{
  "dataset": "phrases spoken by 400 fixed synthetic voices",
  "win_length": 400,
  "activation": "gelu",
  "kernel_size": 5,
  "num_labels": 60,
  "init": "orthogonal",
  "lr": 0.0023,
  "beta2": 0.999,
  "warmup_steps": 4000,
  "weight_decay": 0.05
}
Rows from block 6 of a small multi-label audio tagger, named by matrix and row number. Each number is 200 + 40 x the weight over its row's rms, rounded and kept within 0 to 999. All counts start at 0.
After each channel's rows are labels from the 100 clips, of 14976, where the channel reaches its highest value: "responds to" is what is common among them. Only what is clearly more common there than usual is listed. The data: phrases spoken by 400 fixed synthetic voices. In brackets: how many of the 100, against the usual share in percent.
# conv: width-5 conv (model.blocks.6.conv.weight, 128x128x5, standardized in use, each kernel summed), inputs 64-127

conv.105,124,222,195,214,176,167,144,153,227,222,243,181,198,165,214,198,175,201,199,234,139,152,93,170,188,276,207,226,177,210,230,203,204,183,189,227,150,262,239,226,199,189,141,218,151,231,186,212,174,221,236,246,262,212,209,210,268,213,85,167,241,260,188,206
responds to: /j/ (46 vs 11.3); text has "beyond" (27 vs 2)

conv.81,188,78,251,196,172,196,211,187,109,208,276,189,217,218,257,144,175,213,219,218,129,208,226,220,105,260,232,323,300,229,130,195,130,224,209,206,201,249,252,220,197,165,256,199,157,176,216,199,127,181,169,229,222,239,231,157,229,236,210,196,212,196,248,97
responds to: /ʊ/ (99 vs 9.1); /g/ (49 vs 16.8); fast speaker (49 vs 23.2); text has "good" (37 vs 2)

conv.56,254,221,159,157,174,124,216,201,196,216,211,143,200,164,209,169,172,226,188,206,194,228,134,112,197,177,227,141,154,176,153,212,117,235,176,194,141,224,225,189,208,252,128,197,189,157,179,165,202,191,238,210,167,193,206,143,202,199,175,115,243,187,185,179
responds to: /ə/ (83 vs 33.5)

conv.95,35,122,207,220,213,180,222,201,218,125,272,217,172,207,219,149,181,194,240,190,236,218,210,218,178,141,202,188,197,144,226,221,211,260,236,175,202,195,172,307,195,153,204,222,199,234,180,234,220,266,175,263,172,106,221,203,182,227,242,234,258,193,199,219
responds to: /p/ (61 vs 34.3)

conv.57,241,203,166,154,166,157,242,176,196,253,177,196,225,198,131,200,242,185,152,283,236,187,174,197,167,298,208,244,140,238,200,183,183,216,162,153,213,231,238,194,158,266,167,212,208,225,118,189,180,167,167,197,167,156,205,174,146,201,173,164,262,175,210,113
responds to: /w/ (96 vs 27.3); /ə/ (62 vs 33.5); /z/ (49 vs 19.9)

conv.83,237,197,248,233,143,164,229,194,225,248,249,162,201,205,193,211,165,231,125,264,251,117,144,130,192,235,234,172,211,199,183,182,177,278,210,101,137,164,262,189,204,242,217,273,236,178,219,209,104,183,253,220,207,238,144,155,185,208,204,123,236,207,175,198
responds to: /m/ (72 vs 27.4); /ɑ/ (60 vs 33.2); /u/ (44 vs 19.7); /j/ (43 vs 11.3)

conv.16,218,171,166,127,221,190,119,218,186,235,221,216,225,178,208,209,203,276,176,202,161,164,263,220,98,206,206,183,191,245,188,188,219,246,220,247,292,245,202,218,108,164,210,198,199,205,140,194,102,196,156,179,147,259,197,207,272,160,252,193,186,175,204,220
responds to: /h/ (75 vs 24.8); fast speaker (49 vs 23.2)

conv.38,204,219,211,182,225,169,288,182,265,157,136,181,247,198,186,233,156,243,194,190,208,208,185,257,130,215,185,193,198,152,256,146,209,160,153,149,162,238,155,193,170,199,151,157,156,187,154,244,253,184,240,262,163,211,243,135,169,162,234,257,242,238,261,192
responds to: /ɔɪ/ (38 vs 5.4)

conv.9,269,219,202,199,111,211,215,218,140,214,176,172,210,204,194,164,180,174,119,99,193,224,183,224,201,286,232,208,194,244,172,188,190,130,205,273,210,78,198,251,212,190,189,232,270,180,187,137,192,216,160,277,126,168,249,188,194,204,200,185,228,267,211,166
responds to: fast speaker (54 vs 23.2); /j/ (31 vs 11.3); text has "yellow" (28 vs 2)

conv.110,198,195,205,177,159,196,233,190,204,93,203,192,210,211,257,98,217,121,171,260,211,109,128,179,192,199,226,224,242,201,203,191,181,264,198,177,114,222,191,248,155,243,221,188,185,230,173,225,209,156,234,251,193,201,194,168,273,182,149,230,238,223,182,82
responds to: fast speaker (48 vs 23.2); /θ/ (42 vs 9.4); text has "three" (28 vs 1.9)

conv.109,149,186,147,274,177,214,138,222,212,192,236,211,231,173,131,124,255,202,201,285,211,271,184,182,181,177,169,277,137,157,142,143,199,184,218,195,188,227,178,243,252,175,232,208,210,227,194,234,193,220,262,241,157,185,166,172,156,195,280,218,259,161,250,223
responds to: /u/ (47 vs 19.7); /v/ (46 vs 21); /j/ (45 vs 11.3); text has "volume" (39 vs 1.9)

conv.76,165,148,176,183,218,178,127,187,256,214,201,275,192,200,163,187,203,251,229,260,174,204,244,253,239,238,142,183,138,183,188,127,192,178,182,212,237,223,235,252,193,209,162,249,210,223,254,213,206,162,231,228,209,256,209,220,223,140,113,152,164,254,125,202
responds to: dull voice (66 vs 24.1); fast speaker (50 vs 23.2)

conv.23,214,206,193,195,221,233,185,169,144,197,194,151,171,216,214,191,139,262,211,174,257,222,219,102,229,243,219,167,125,265,183,239,214,166,209,264,241,264,198,206,151,103,145,236,199,166,266,207,179,116,185,207,210,140,217,185,278,220,222,164,174,56,195,248
responds to: /ɪ/ (71 vs 44.2); fast speaker (52 vs 23.2); /z/ (40 vs 19.9)

conv.62,211,184,213,132,232,224,242,175,196,115,234,152,202,205,196,228,229,157,245,186,200,176,180,220,161,240,213,195,236,188,204,188,138,240,160,222,259,236,205,216,59,208,198,257,170,108,112,218,148,212,152,186,193,168,52,195,216,179,222,212,245,194,145,186
responds to: reverberation (88 vs 35.2); clipping (34 vs 7.8)

conv.122,193,132,201,228,207,185,231,223,240,174,181,202,204,223,245,71,196,155,159,81,240,233,216,238,216,133,185,206,142,162,181,166,213,261,147,243,202,257,155,193,199,230,171,223,224,197,230,232,151,192,157,224,183,277,264,239,186,157,140,197,226,251,214,129
responds to: clipping (42 vs 7.8)

conv.101,258,214,184,191,238,215,232,188,179,199,376,139,140,237,178,181,196,235,177,163,184,212,202,224,174,220,215,207,177,207,172,199,204,339,188,215,179,185,227,175,202,215,181,223,183,161,164,258,193,232,166,97,224,169,189,190,212,216,220,272,223,218,244,187
responds to: deep voice (98 vs 28.7)

conv.87,246,256,169,140,184,196,196,197,226,172,224,231,241,175,133,174,181,211,227,243,165,154,215,143,255,285,199,213,180,164,201,212,167,191,200,237,193,236,163,219,217,203,258,222,216,180,139,222,180,226,301,187,216,227,211,206,286,165,211,219,264,74,231,81
responds to: /n/ (99 vs 61.9)

conv.41,192,215,12,213,130,222,222,130,206,237,241,182,236,179,164,181,212,145,210,153,265,182,161,246,103,242,195,195,168,171,180,206,187,222,148,206,224,208,258,234,192,265,218,159,224,205,200,236,152,240,189,217,164,184,166,205,247,231,206,104,193,127,161,217
responds to: /ɔ/ (78 vs 27.6)

conv.127,282,191,183,159,185,219,169,184,244,140,265,224,230,208,214,182,202,150,210,255,154,184,157,277,241,212,197,171,262,215,145,203,190,233,202,95,175,203,240,241,190,192,131,201,122,162,196,232,168,202,207,232,166,227,230,173,251,197,204,211,191,194,143,114
responds to: /w/ (61 vs 27.3); fast speaker (58 vs 23.2)

conv.115,306,213,134,211,175,257,216,200,182,225,191,179,107,174,241,181,162,197,236,193,87,231,131,245,247,275,179,233,173,195,265,254,199,229,242,209,245,242,150,252,184,239,225,217,180,239,204,131,233,225,162,211,158,164,242,170,128,241,137,200,253,186,238,217
responds to: /p/ (65 vs 34.3); /z/ (41 vs 19.9); /ɔɪ/ (39 vs 5.4); text has "boy" (26 vs 1.8)

conv.65,164,180,223,218,158,233,167,182,177,193,192,199,198,254,165,197,198,252,158,151,186,247,155,215,147,250,196,176,241,200,210,189,203,233,177,234,184,220,233,234,212,249,161,99,262,186,272,183,217,175,263,184,175,269,118,232,227,142,229,216,201,224,228,192
responds to: /b/ (73 vs 36.6); /ɪ/ (73 vs 44.2); /ɑ/ (66 vs 33.2); /j/ (55 vs 11.3)

conv.72,232,187,187,197,218,182,181,149,248,202,251,199,215,241,207,184,232,150,202,276,208,167,198,114,192,230,238,273,188,201,96,106,226,183,141,238,169,243,278,174,189,190,182,86,246,212,106,127,210,176,247,194,265,245,249,152,187,206,205,184,226,265,215,200
responds to: /i/ (98 vs 33); fast speaker (49 vs 23.2)

conv.51,172,156,206,251,136,200,208,162,184,216,219,193,226,107,187,235,203,170,148,166,134,223,187,232,167,279,196,306,153,198,170,169,180,238,173,287,228,247,235,260,146,216,188,220,206,212,232,246,208,161,160,229,227,153,182,176,296,225,206,138,204,188,200,163
responds to: /ʊ/ (95 vs 9.1); text has "book" (38 vs 1.8); /ʃ/ (35 vs 16.1)

conv.114,234,224,222,179,161,74,165,127,218,141,245,219,208,199,253,195,71,194,209,255,228,140,221,204,246,240,159,170,220,151,173,200,225,295,174,226,200,209,242,260,196,217,231,215,236,201,249,201,169,105,189,257,184,215,184,176,212,205,197,188,255,239,188,189
responds to: /ð/ (60 vs 14.8); /θ/ (26 vs 9.4)

conv.21,234,211,222,148,187,172,114,163,189,197,227,198,160,48,185,211,202,253,232,181,169,147,222,237,246,170,233,154,220,135,224,197,197,279,193,204,176,218,225,254,200,227,251,249,246,199,178,129,103,238,210,260,229,252,150,114,269,191,200,224,176,224,199,160
responds to: /ɪ/ (83 vs 44.2); /h/ (64 vs 24.8)

conv.25,252,225,145,213,213,188,157,129,216,147,211,198,243,191,199,141,93,243,232,192,228,195,207,200,219,268,156,208,234,220,218,189,172,189,213,202,169,238,205,209,177,223,272,191,204,207,228,168,196,177,207,183,167,235,182,153,190,210,189,213,229,209,139,208
responds to: thin (high-pass) (35 vs 12.2)

conv.48,243,179,65,188,214,172,180,217,193,169,162,213,166,183,169,201,204,88,138,213,130,124,193,225,203,201,154,254,215,183,190,177,225,227,205,204,213,205,177,228,179,211,233,211,198,232,253,274,263,256,226,198,104,240,255,179,134,195,153,204,210,213,232,205
responds to: /ɔɪ/ (77 vs 5.4); text has "boy" (35 vs 1.8)

conv.67,239,231,177,227,216,184,187,194,216,188,235,162,165,201,134,140,131,217,204,191,196,158,192,219,143,312,229,222,244,217,222,208,138,222,115,65,209,257,236,240,203,208,155,189,150,211,203,229,125,228,160,202,231,249,172,188,191,227,162,219,213,16,209,222
responds to: /g/ (100 vs 16.8)

conv.20,249,173,213,169,192,198,181,207,227,156,282,113,174,219,172,219,212,240,171,210,153,204,195,210,180,256,177,247,167,210,239,198,181,286,227,198,157,216,195,318,134,195,227,177,136,283,175,255,222,164,220,282,177,133,178,24,176,160,221,152,271,158,178,157
responds to: /ɹ/ (90 vs 58.6); /z/ (58 vs 19.9); text has "zero" (40 vs 2); /θ/ (38 vs 9.4)

conv.63,217,270,146,190,250,258,225,219,181,209,177,165,265,233,233,267,174,185,311,197,210,136,167,218,177,205,267,258,265,232,270,175,169,201,259,121,214,170,236,135,142,193,154,163,193,177,215,211,205,184,176,114,241,186,150,180,119,124,237,156,186,157,189,198
responds to: quiet level (72 vs 29.5); reverberation (68 vs 35.2); pink noise (35 vs 12.4)

conv.106,239,249,207,179,217,242,197,186,284,223,216,173,187,197,204,204,203,242,167,202,271,194,201,233,236,246,258,212,209,186,231,215,233,154,113,182,149,226,129,237,123,210,223,219,231,158,113,207,236,228,213,202,185,218,120,182,182,128,254,203,213,194,275,134
responds to: /ŋ/ (42 vs 9.4); text has "king" (34 vs 2.1); text has "market" (28 vs 1.8)

conv.84,179,228,153,148,78,217,201,116,283,152,196,225,200,155,189,202,211,246,282,192,161,227,141,157,284,266,180,251,207,180,160,188,241,266,82,265,270,184,257,219,206,175,240,218,238,161,151,225,170,230,250,251,172,222,180,199,214,203,184,234,257,189,238,184
responds to: /ɔɪ/ (42 vs 5.4); text has "coin" (36 vs 1.8); /ŋ/ (31 vs 9.4)

conv.17,159,97,181,177,193,197,246,184,213,148,152,106,200,69,205,223,208,244,191,230,205,225,206,142,214,234,106,214,237,255,227,220,116,243,227,235,229,76,262,222,209,215,148,212,190,265,208,263,210,235,217,294,176,191,174,233,189,148,198,197,206,186,196,231
responds to: /ɪ/ (76 vs 44.2); fast speaker (48 vs 23.2); /j/ (36 vs 11.3); text has "beyond" (35 vs 2)

conv.19,232,225,141,227,198,169,235,239,279,196,239,157,197,137,238,138,212,160,158,200,187,164,207,235,167,272,252,252,199,194,161,162,267,264,217,207,121,221,218,203,209,203,210,155,241,131,228,199,189,226,197,267,182,205,221,189,217,138,154,243,216,248,153,91
responds to: /ɑ/ (65 vs 33.2); /m/ (61 vs 27.4); /u/ (53 vs 19.7); /v/ (50 vs 21)

conv.77,224,213,170,195,159,177,184,245,228,190,281,216,239,196,182,199,245,184,131,210,186,251,173,157,207,263,240,190,268,194,247,165,259,124,196,195,184,196,244,155,211,254,105,218,202,235,197,203,193,156,209,208,275,197,164,203,259,157,209,246,203,206,188,155
responds to: low voice (48 vs 23.7); /tʃ/ (44 vs 18.1)

conv.112,250,185,149,238,231,209,171,200,215,235,229,216,190,68,198,183,216,223,227,268,202,195,235,246,210,203,204,179,205,175,215,184,203,272,190,266,205,243,175,258,181,239,229,246,205,245,225,174,207,145,197,205,215,196,203,188,227,213,235,196,258,180,196,202
responds to: fast speaker (55 vs 23.2)

conv.68,206,135,113,119,186,254,107,200,148,208,247,168,272,244,174,220,147,230,200,213,162,221,128,131,204,286,252,194,212,195,183,178,228,244,180,248,197,202,210,234,177,215,177,229,217,192,153,204,179,178,251,213,237,222,226,102,233,186,209,181,227,213,252,182
responds to: /h/ (77 vs 24.8)

conv.91,243,191,210,163,216,103,169,178,196,209,184,208,213,213,230,227,135,292,169,197,114,166,179,140,191,235,234,127,160,241,251,150,238,192,193,233,180,203,251,159,201,198,137,211,189,231,189,207,140,183,250,243,254,267,167,217,263,208,153,152,221,205,200,134
responds to: /ɪ/ (85 vs 44.2); /h/ (83 vs 24.8); fast speaker (53 vs 23.2); text has "behind" (40 vs 1.8)

conv.94,260,228,235,203,233,234,245,183,163,208,231,85,248,178,195,243,184,74,209,187,174,215,182,203,226,135,226,159,254,167,140,192,229,222,233,175,214,180,185,194,225,223,210,158,252,186,131,228,203,193,237,266,238,138,139,202,236,150,206,185,231,163,131,190
responds to: /ɪ/ (81 vs 44.2); /θ/ (49 vs 9.4); text has "thin" (47 vs 1.8)

conv.45,249,253,203,244,151,206,190,219,211,224,291,223,222,226,238,225,181,205,167,251,171,120,247,201,177,322,238,169,140,88,201,200,160,178,224,212,187,229,190,257,108,196,133,175,220,160,170,238,198,223,147,129,183,204,181,203,254,215,134,205,275,252,179,175
responds to: /ð/ (36 vs 14.8)

conv.58,174,177,215,161,188,189,209,200,195,194,240,216,129,229,267,186,133,199,223,205,224,233,154,265,246,198,166,184,156,225,268,188,174,266,233,239,190,205,268,167,233,163,83,114,175,205,211,213,189,198,218,245,249,265,196,168,243,223,260,270,249,190,196,154
responds to: /ɪ/ (83 vs 44.2)

conv.37,245,222,178,166,180,200,192,225,253,220,281,144,237,184,167,241,186,209,169,195,183,204,221,233,154,256,292,221,279,238,226,210,160,266,129,199,196,190,238,90,186,201,199,259,214,234,153,185,203,155,240,147,204,218,172,221,159,220,133,171,173,124,233,160
responds to: /j/ (55 vs 11.3); text has "yellow" (30 vs 2)

conv.107,194,131,219,177,205,207,164,223,272,209,102,214,241,125,213,147,190,227,167,154,192,177,250,194,230,255,208,155,220,171,155,212,183,255,184,187,178,219,212,251,219,223,169,218,246,211,234,137,169,205,226,267,182,243,177,197,216,165,236,172,184,198,236,196
responds to: /ə/ (66 vs 33.5); high voice (52 vs 24.9); /g/ (39 vs 16.8); text has "garden" (25 vs 2)

conv.88,303,248,191,148,174,179,221,246,194,238,173,189,197,130,147,179,145,219,191,205,159,193,178,211,212,270,266,111,163,173,192,195,206,244,152,225,173,215,188,238,173,251,238,183,206,181,89,201,172,167,119,231,286,295,216,166,175,131,199,180,211,155,215,220
responds to: /g/ (52 vs 16.8); text has "green" (37 vs 2.1)

conv.44,211,182,222,135,269,237,175,177,197,215,257,241,179,154,268,170,194,217,220,242,236,172,210,148,215,196,227,198,220,226,234,243,203,252,228,193,129,178,199,276,51,265,119,215,230,215,231,161,214,255,163,221,154,195,215,240,197,209,143,213,284,215,224,126
responds to: /s/ (80 vs 53.3); /ð/ (76 vs 14.8); /ɪ/ (70 vs 44.2)

conv.13,172,258,156,142,141,185,194,133,195,189,185,236,175,189,141,140,102,169,204,163,230,176,273,271,220,228,167,278,274,213,162,201,188,218,240,176,240,185,238,230,138,196,228,131,143,225,188,159,174,214,120,177,196,238,193,227,177,219,189,170,241,182,202,154
responds to: /ð/ (70 vs 14.8); mains hum (38 vs 12.6)

conv.22,245,236,231,230,104,216,154,157,230,229,216,246,129,202,165,156,200,181,178,211,162,83,167,264,168,275,204,213,267,222,195,212,214,231,168,227,200,143,102,199,232,179,220,242,215,112,164,249,190,207,195,209,215,204,221,232,183,186,173,247,136,196,231,207
responds to: /g/ (46 vs 16.8)

conv.100,226,149,182,185,194,167,91,187,202,200,225,222,161,165,241,212,193,202,236,193,244,173,199,254,247,235,144,153,116,183,106,220,171,258,260,253,208,225,152,275,201,253,210,209,178,217,242,265,223,232,170,247,159,167,230,193,216,219,162,275,190,200,221,208
responds to: dull voice (56 vs 24.1)

conv.69,308,187,219,224,163,176,244,233,94,191,259,231,251,205,162,188,194,185,243,246,179,189,78,151,224,223,218,213,236,182,222,234,196,263,182,230,116,226,240,206,120,187,214,229,143,203,232,180,85,125,284,238,184,156,181,222,241,179,190,136,287,221,149,147
responds to: /z/ (85 vs 19.9); fast speaker (56 vs 23.2)

conv.24,253,140,206,204,222,201,210,190,187,124,289,219,162,203,183,175,194,163,214,235,211,228,203,202,180,347,183,222,211,222,217,208,223,321,239,200,231,245,199,293,205,269,220,227,196,225,233,174,201,154,252,207,185,188,195,228,237,146,226,194,262,189,231,225
responds to: /ð/ (54 vs 14.8); fast speaker (50 vs 23.2)

conv.42,208,231,133,208,213,182,231,166,203,146,164,141,181,218,197,183,110,178,179,244,248,200,170,170,134,181,241,245,189,206,263,169,146,195,172,183,255,250,269,231,176,196,177,201,148,271,121,255,179,208,205,176,227,202,238,105,250,226,153,233,231,241,242,132
responds to: /ɝ/ (81 vs 43.1); /m/ (77 vs 27.4); /ɛ/ (72 vs 34.9); /ʒ/ (66 vs 3.6)

conv.126,200,236,191,229,159,201,201,212,219,150,248,257,251,18,139,122,204,172,240,118,231,135,184,233,220,257,198,200,248,191,209,226,262,141,146,239,219,223,158,184,190,211,239,197,259,205,194,200,182,198,138,163,213,295,205,209,190,135,138,166,201,243,232,153
responds to: /ɑ/ (68 vs 33.2); fast speaker (64 vs 23.2); /ʌ/ (38 vs 14.7)

conv.12,168,168,66,141,165,192,201,190,207,224,220,185,199,198,159,173,183,184,203,201,177,175,199,227,198,264,230,171,241,187,174,209,196,233,205,197,200,204,193,193,202,223,199,242,224,204,169,215,165,229,170,228,206,215,156,181,210,180,170,173,222,166,176,147
responds to: /ɝ/ (100 vs 43.1); fast speaker (53 vs 23.2)

conv.14,201,158,179,200,158,168,178,190,182,220,215,211,279,195,155,168,172,223,244,237,185,177,108,96,230,224,234,196,131,243,206,242,195,325,214,186,222,225,200,178,172,188,189,164,221,194,207,210,148,248,214,290,304,183,197,180,212,193,240,251,168,176,195,179
responds to: reverberation (98 vs 35.2)

conv.53,178,222,201,210,207,196,176,219,200,197,384,194,200,191,211,219,235,213,193,189,207,222,217,197,176,144,218,240,232,221,244,226,221,139,231,234,268,217,180,190,191,245,163,213,181,214,226,220,184,218,206,161,229,200,202,174,167,204,161,258,196,233,230,205
responds to: low voice (67 vs 23.7)

conv.82,224,177,218,168,159,177,218,154,214,187,257,200,240,152,204,163,192,228,177,260,244,221,188,206,185,201,286,203,233,135,233,241,173,223,171,160,187,167,244,123,211,203,180,231,128,216,224,255,155,232,169,246,153,245,218,172,202,124,211,251,218,151,146,51
responds to: /dʒ/ (37 vs 12.6)

conv.70,172,195,164,137,154,166,223,169,245,207,192,159,215,252,178,38,198,237,239,221,208,205,214,209,217,272,204,166,208,209,225,171,189,178,192,200,179,213,267,180,207,237,104,205,251,244,100,151,194,238,236,214,176,206,180,227,175,175,193,168,169,199,173,193
responds to: /ə/ (98 vs 33.5); text has "quiet" (30 vs 1.8)

conv.52,302,129,189,205,157,142,246,202,134,202,209,196,217,145,182,218,155,256,163,170,210,169,163,206,195,254,195,191,177,188,246,180,221,316,161,217,162,229,166,314,112,193,207,173,242,214,199,216,144,165,232,228,232,223,197,213,230,133,191,262,302,197,212,239
responds to: /oʊ/ (67 vs 36.4); /z/ (63 vs 19.9); /tʃ/ (45 vs 18.1); text has "chose" (37 vs 1.9)

conv.61,192,127,123,145,224,204,236,135,213,215,229,199,218,209,248,185,164,190,184,224,175,103,242,143,202,270,265,274,177,190,236,206,216,253,179,270,189,275,184,249,216,184,251,224,179,184,222,219,149,215,203,235,217,192,218,168,142,209,199,191,221,237,231,262
responds to: /b/ (91 vs 36.6)

conv.66,273,242,244,235,234,141,233,140,253,172,286,272,117,223,240,247,207,140,180,161,229,238,154,220,145,170,287,212,116,231,151,269,190,242,253,198,214,200,131,247,185,208,171,188,198,161,235,169,192,152,236,184,218,200,180,229,169,182,203,187,162,209,240,190
responds to: /u/ (45 vs 19.7)

conv.3,177,110,209,207,206,204,247,196,195,139,291,176,203,197,236,196,190,158,174,201,224,197,149,195,208,165,185,151,241,202,240,173,172,242,169,288,218,262,192,243,210,298,196,206,199,204,174,194,216,275,164,276,219,209,244,151,227,202,202,257,201,195,180,178
responds to: /ə/ (93 vs 33.5); text has "today" (26 vs 2)

conv.40,233,211,158,187,180,216,207,167,182,114,286,237,175,159,217,205,167,209,225,221,165,214,221,214,224,167,228,181,257,235,288,200,172,299,218,226,124,201,194,238,184,210,188,151,231,225,192,174,227,87,205,196,183,224,223,91,263,144,173,213,211,228,158,171
responds to: /ð/ (68 vs 14.8); /ʌ/ (36 vs 14.7)

conv.28,229,158,169,252,162,231,267,217,150,222,257,234,176,201,166,174,133,148,169,209,184,221,266,172,219,259,218,135,211,179,271,187,208,248,148,212,220,194,186,183,209,175,211,180,166,93,205,270,213,190,189,230,219,211,168,216,174,173,153,145,171,34,236,127
responds to: /ɔ/ (60 vs 27.6); fast speaker (52 vs 23.2); /g/ (49 vs 16.8)

conv.8,289,189,228,181,203,140,226,181,249,215,204,175,183,159,166,192,176,210,248,232,147,175,164,180,171,277,211,264,207,200,115,234,161,242,165,180,184,228,180,241,173,193,180,206,224,254,164,223,158,221,264,170,241,170,109,199,194,236,236,127,236,217,231,208
responds to: /ə/ (94 vs 33.5); /p/ (72 vs 34.3); /oʊ/ (61 vs 36.4); text has "open" (34 vs 2)

conv.121,207,248,223,191,218,211,153,203,185,112,225,177,107,178,192,178,223,203,127,230,208,198,144,212,204,268,214,171,155,177,229,170,269,304,177,219,208,205,212,196,170,229,241,209,248,219,213,172,184,147,210,218,227,224,175,162,207,102,201,224,204,172,138,213
responds to: fast speaker (50 vs 23.2); /θ/ (27 vs 9.4)

conv.102,173,249,231,180,167,165,88,189,244,186,230,193,185,149,185,175,169,181,211,224,163,252,258,224,107,220,200,195,190,116,196,223,248,201,67,214,165,251,270,182,156,209,204,167,106,162,208,223,218,213,226,253,271,182,207,98,269,259,204,165,225,128,189,165
responds to: /oʊ/ (99 vs 36.4); fast speaker (60 vs 23.2)

conv.0,189,200,207,209,216,193,216,172,195,165,200,213,217,166,189,235,186,152,194,167,186,164,218,278,205,250,193,255,185,188,196,173,180,247,97,258,220,211,218,260,183,230,207,176,205,186,224,229,186,169,209,261,228,194,172,174,194,168,250,209,284,159,235,183
responds to: /ʊ/ (91 vs 9.1); /g/ (61 vs 16.8); text has "good" (56 vs 2); text has "book" (27 vs 1.8)

conv.119,251,174,193,108,212,189,143,188,249,224,236,199,179,180,146,192,233,172,246,285,155,211,196,235,212,257,183,214,152,106,200,249,127,239,255,175,215,254,235,231,212,124,212,150,225,181,147,191,213,194,252,195,243,247,218,197,165,243,217,202,233,194,181,116
responds to: /n/ (98 vs 61.9); /d/ (82 vs 53.9); /aʊ/ (38 vs 14.7)

conv.85,275,169,176,233,205,183,198,180,204,250,229,179,215,211,161,130,153,136,232,202,152,182,229,249,184,270,184,155,223,234,232,148,161,274,204,186,227,214,227,180,37,263,203,213,170,110,128,149,211,186,214,229,173,223,198,175,258,209,244,220,290,190,205,207
responds to: /s/ (94 vs 53.3); fast speaker (47 vs 23.2)

conv.18,175,179,138,207,168,150,204,179,152,167,253,214,141,205,166,165,200,129,203,211,218,213,244,200,241,258,291,192,196,225,206,176,125,195,200,165,190,206,270,186,100,201,208,208,179,192,168,199,197,168,198,203,229,261,242,180,184,110,166,244,252,226,202,228
responds to: /tʃ/ (96 vs 18.1); text has "chair" (29 vs 2)

conv.86,129,254,238,143,196,168,215,150,184,142,203,221,215,164,167,142,233,172,243,257,121,217,185,149,148,254,210,206,250,209,203,182,213,227,132,195,234,195,216,177,157,209,198,224,152,155,233,200,102,219,207,191,218,175,215,213,282,219,200,245,214,248,207,189
responds to: /i/ (88 vs 33)

conv.90,199,212,169,222,82,191,236,194,193,176,203,222,257,188,199,162,193,146,191,157,198,237,177,235,161,246,284,160,178,265,256,259,197,223,158,257,60,169,190,245,223,199,149,204,193,136,164,213,160,185,197,234,253,251,195,170,227,255,206,214,160,212,197,240
responds to: /b/ (62 vs 36.6)

conv.71,185,267,246,173,207,203,207,134,261,205,249,228,210,184,93,194,201,229,135,244,186,204,269,150,240,263,250,86,190,203,257,212,244,238,164,198,184,166,200,138,217,173,172,235,196,179,191,227,242,147,191,262,273,122,127,168,220,246,202,255,159,189,188,172
responds to: /u/ (88 vs 19.7); /θ/ (47 vs 9.4); text has "threw" (43 vs 2.2)

conv.29,216,248,76,180,81,198,203,276,243,177,218,224,203,108,175,167,87,247,137,231,181,226,216,164,262,239,252,192,182,65,207,261,244,221,212,187,154,223,229,234,172,180,171,172,216,248,194,210,151,162,213,217,246,186,172,209,200,160,141,191,192,277,239,229
responds to: /p/ (75 vs 34.3); fast speaker (56 vs 23.2)

conv.6,235,157,197,181,195,124,218,167,148,208,220,221,205,185,161,227,185,166,176,185,172,220,123,230,238,175,237,182,143,217,211,153,197,326,220,207,198,378,206,233,204,170,209,189,157,239,163,223,184,265,203,274,213,194,195,223,198,173,193,184,195,238,254,204
responds to: clipping (96 vs 7.8)

conv.55,181,306,211,156,167,203,232,128,186,225,187,232,124,195,143,194,184,201,188,186,229,273,183,167,248,218,193,198,182,213,249,216,266,174,139,127,252,214,235,260,194,167,149,192,191,185,183,253,90,162,179,212,215,245,201,184,262,216,206,177,164,218,252,190
responds to: /ɪ/ (98 vs 44.2); /ŋ/ (96 vs 9.4); text has "king" (37 vs 2.1); text has "bring" (32 vs 2)

conv.7,146,183,217,204,257,248,174,188,238,172,254,209,282,155,151,181,186,174,233,210,220,189,121,238,191,270,267,154,183,202,236,224,209,183,225,186,202,265,108,287,190,295,165,170,200,134,166,158,178,230,165,262,259,205,189,160,234,195,249,178,270,220,159,178
responds to: /ɝ/ (74 vs 43.1); text has "river" (33 vs 1.8)

conv.117,145,232,185,130,212,253,190,183,337,195,231,199,145,194,226,215,210,211,202,245,178,148,246,191,132,271,134,208,241,142,106,171,226,235,181,243,127,232,209,246,148,168,235,224,215,230,186,191,188,220,173,208,172,149,212,206,245,179,246,212,207,226,190,185
responds to: /m/ (68 vs 27.4); /æ/ (59 vs 28.1); text has "lamp" (38 vs 1.9)

conv.113,198,239,112,154,193,165,146,178,228,227,261,162,247,174,199,0,170,236,193,169,219,219,168,239,167,238,241,209,226,203,189,214,200,214,175,87,226,201,230,247,188,229,199,199,205,173,180,229,182,207,179,220,223,246,198,182,194,183,147,188,223,192,181,164
responds to: /s/ (87 vs 53.3); /ɛ/ (66 vs 34.9); text has "send" (29 vs 2); /ŋ/ (25 vs 9.4)

conv.15,195,204,208,262,139,235,235,200,216,203,237,209,144,158,238,201,55,205,215,250,202,140,203,211,149,127,210,201,152,170,227,247,200,240,166,233,205,256,216,268,107,259,264,107,213,187,232,178,235,243,234,220,185,239,187,191,236,238,171,257,197,203,219,188
responds to: /m/ (84 vs 27.4); /u/ (49 vs 19.7); /v/ (42 vs 21); /j/ (41 vs 11.3)

conv.4,244,211,177,220,131,142,162,253,178,197,168,188,231,158,158,236,208,227,243,217,170,206,233,213,149,227,219,232,201,139,167,158,199,224,230,147,231,230,237,175,215,206,232,40,166,161,191,239,191,209,164,215,169,201,227,193,204,218,168,214,207,182,219,174
responds to: /ɝ/ (83 vs 43.1); fast speaker (51 vs 23.2); /v/ (47 vs 21); text has "river" (25 vs 1.8)